A small multi-label image tagger, trained from scratch.
Model: activation relu, depths [2, 4, 4], widths [128, 192, 288].
Rows from block 6, named by matrix and row number. Each number is 128 + 32 x the weight over its row's rms, rounded and kept within 0 to 255. All counts start at 0. After the name is the row's rms in percent of the matrix's.
# fc1: squeeze-excite reduce (model.blocks.6.se.fc1.weight, 36x288), inputs 144-287
fc1.22 111 [134 107  97 125 147  87  74 135 108 121 159  80 130 159 126 122  83 161 114 120 132 162 110 121  43 119 179 146 172  99 170 112  94  73 132 141 101 136  91 127  94  87  90 112 110 182 173 141 128 159 110 141  99 132 179 105  97 110  92  76 129 133  94 119 121 140 115 154 137 122  72 105 146  95 144 118 111 139 122 171 137 151  87 125  79  93 169  87 101 129 140 100 110 149 130 169 167 153 117 185 166 118 149 128 172 135 130 120  99 144 150 145 158 127 110 100  72 161 121 138 167  82 114 131  86 130  96 105 105 144  86 145  36  96 126 155 195 121 165  96 127 120 103 138]
fc1.23 115 [132 128 127 110 127 112 151  96 135 128 104  89 125 148 145 130 103 118 125 113 125  84 135 149 148 130  73  82  90  55 164 176 160 202 121 135 125  55 165 109 144 155  96 109  38  90 129  53 128  79  74 120 147 108 150 201 108 109 103 110 143 190 139 104 124 137 178 100 153 117 129 159 109 144 198  75 177 108 139  97 172  91 106 141 129 121 180 196  67  84 155 124 126  91 116 111  90  93 110 162 143  90 142 131 103 111  88 136 113  67 125 136  97  97  87 161 108 126 102 145 103 106 156 138 145  92 106  93 140 128 134  98  89 158 146 123 145 134 172 121 133 154 109  57]
fc1.24 099 [192 106 145 141 137  84 170 157 113 156 161 140  86 144 194 123 136 141 135 152 113 160 108 146 141 113 102 120 142 231  90  64  90 122  93 104 111 164 169  96  85 152 170 145 137 108 141  98 116 121 107 150 105 100 112  83  98 166 134 190 168 163 116 164 170 120 132 177 147 155 140 159 145 127 158 164 173 141 149 141 147 141 141 153 128 119 148  87 117  74 132  92 150 162 156 128 105 105  91 103 134 153 188  94 195 148 153 153  92 180 140 104 161 105 126 169 105 131 231 182 138 128 171  95 100 118 160 164 151 101  91  95  83 124 138 159 100 115 161 108 143 115  68 147]
fc1.25 102 [110 146 139  90 117  64 111  84 141 127 143 134 162 146 148 150  41  97 113 126  92 182 155 144 157 162 151 139 135 177  76 100 108 186  71 130 131 111 125  72 139 121 134 133 124 134 113  61 161 101 109 132 143  86 112  73 141 105 124 115 175 194 135 129 155 143 141 137 139 115  94 124 130 135  70  91 190 164 102 145 122 124 154 157 119 192 160  63 128 107  86  59 105 198 121 134 108 148 157  83 150 198 144 121 181 109 100 125 112 124 199  99 102  88  93 155  82 149 142 123 113 150 136 123 114  84  88 115 116  94 189 132  97 102 142 163 174 150 140 110 134 123 113  98]
fc1.26 102 [129  63  69 179 170 129  69  88  92  89 148 130 127 121 150 162 129  97 124 121 107  74 121 113  93 131 138  79 124 140 107 128 151 152  97 147 129 128 130 112  72  90  76 140 107 127  93  81 159 143  83 118 154  68 137 178 157 132 103 155  88 139 107 124 145 140 118 166 146 148 106 173 153 162 132 105 147  97 115 119 176 125  98 106 149 113 177 161  71  79 138  83 111 156  69 107 155 186  85 208 141 125 172 140 115 129 142  64  74  86  95 147 138 114 157 154  95 141 198 223 125  83 114 107  62 119 191 112 116  90  94 128 101 148 127 109 139 116 211 104 141 145  99 113]
fc1.27 107 [155 148  81  53 127 142 108 172 205 133  90  84 120  92 109 114  51  97 134 129 161 109 114 161  81 103 117  96 132  86 134 100 138 138 133 172  32 138 130 111 135  98 136 153  93 128  93  93  99  91 107 145 116 142 124 101 119 182 106 124 121 138  87 147 136 159 129 167 165  67  82 134 120 102  59 111 171 117  78  95 158 166  90  90 103  91 121  87  70 114 132  69 108 125 151 138 131 116 102  91 139 132 124 145 174 151 158  95 140 121 142 146 172 169 134 105 135 162  96  95 104 133 117 144  84  90 113 105 158 129 148  91  56 110 102 139 156 110 161  92 104 122  84 102]
fc1.28 096 [136  92 141 111 108 175 114 152 141 139 128  99 139 124 135 128 139 112 165 149 104 175 142  97  85 108  51 156 164 113  78  96 169  75  79 177 166 164 144 127 122 143 108 141  50 125 114 149 104 111 119  87 123 157 135 105 159 108 154 123  88 175 100  73 133 100 133 162 149 160 148 108 141 136 144  81 122 112 164  98 201 137  95 153  73  84 112 123 120 140 117 105 105 147 210 130 201  81 164 185 110 156 153 104 128 100 153 124  37 116 128  73 131 168 149 129  67 165 147 153 180  91  87 146  98 131  70 167 130 117  85 133 112 165 132  94  84  99 172  94 108 164  75 182]
fc1.29 091 [ 93 141 128 158 149  97 145  67 120  92 158 171 135 169 140 143  83 153 116 128 116  71 123 151 191 178 186  95 154 119 103 175 130 200 137 105 116 174 162 113 190 134 163  85 130 103 164 128 139 135 105 156 120  94  90 116 131 100 130 157 152 143  88 176 166 161 150 167 111 110 144  94 168  89 104 157 165 146 179 126 139  87 126  99 126 161 164 135 126  93 119 115 111 159 102 176 146 148 110 121 170 102  82 146  82 109 108 161 120 109 129 131 143 140 121 115 122 129 183 167  91 131 155 174 165  78 134 145 131  89 102 124 125 208  99 173 180 106 148 171 132 147  63  67]
fc1.30 093 [126 144 109 118 123 213 112 180 180 158 109 148 137 129 102  83 195 142 106 170 167 109 176 123  92  73 157 183 125 175 138 117 124 145 133  78 111 162 202 160  60 156 122 117 145 105  97 177 116 148 143 147 141 162 192 209 111  82 141  88  91 107 118  80 124 148 177 143 117 127 110 148 153 120 154 155 147  54 111  98 132 120 108  31 114 117 114 138  90 182 179 135 126 126 110 114 100 120 117 145 115  75 161 142 101 164  96 165 184 112  42 169  98 104 124 129 146 133 136 120 142 151  98 182 105 104 168 120 157 179  46 154 148 101 132 122 136 164 132 129 123 176 177 146]
fc1.31 092 [141 114 130 135 124  91 121 102 131 176 150 108 154 137 125 132 188 142 155 158 147 127 130  81  82  86  63 164 109 159 123 116 148 112 155 127 169  93 120 160 198 118 111  72 146  91 114 197 139 142 109 144 133 141 120 160  86  93 117 109 126 162 140  64  79 104 126  93 165 144 149 123 122 129 207 100 123 145  76 105 115 142 104 176 102 102 146 123 145 105 153 126 142 177  91 128 147  68 141 178  73 121 125 145 141  81 152 148 131 152 117 107 101 134  88 173 102 122 110  77 166 158  81 160 147 111  52  91 152 149 138 122 101 154 150  77 110 111  75 144 111 103 112 155]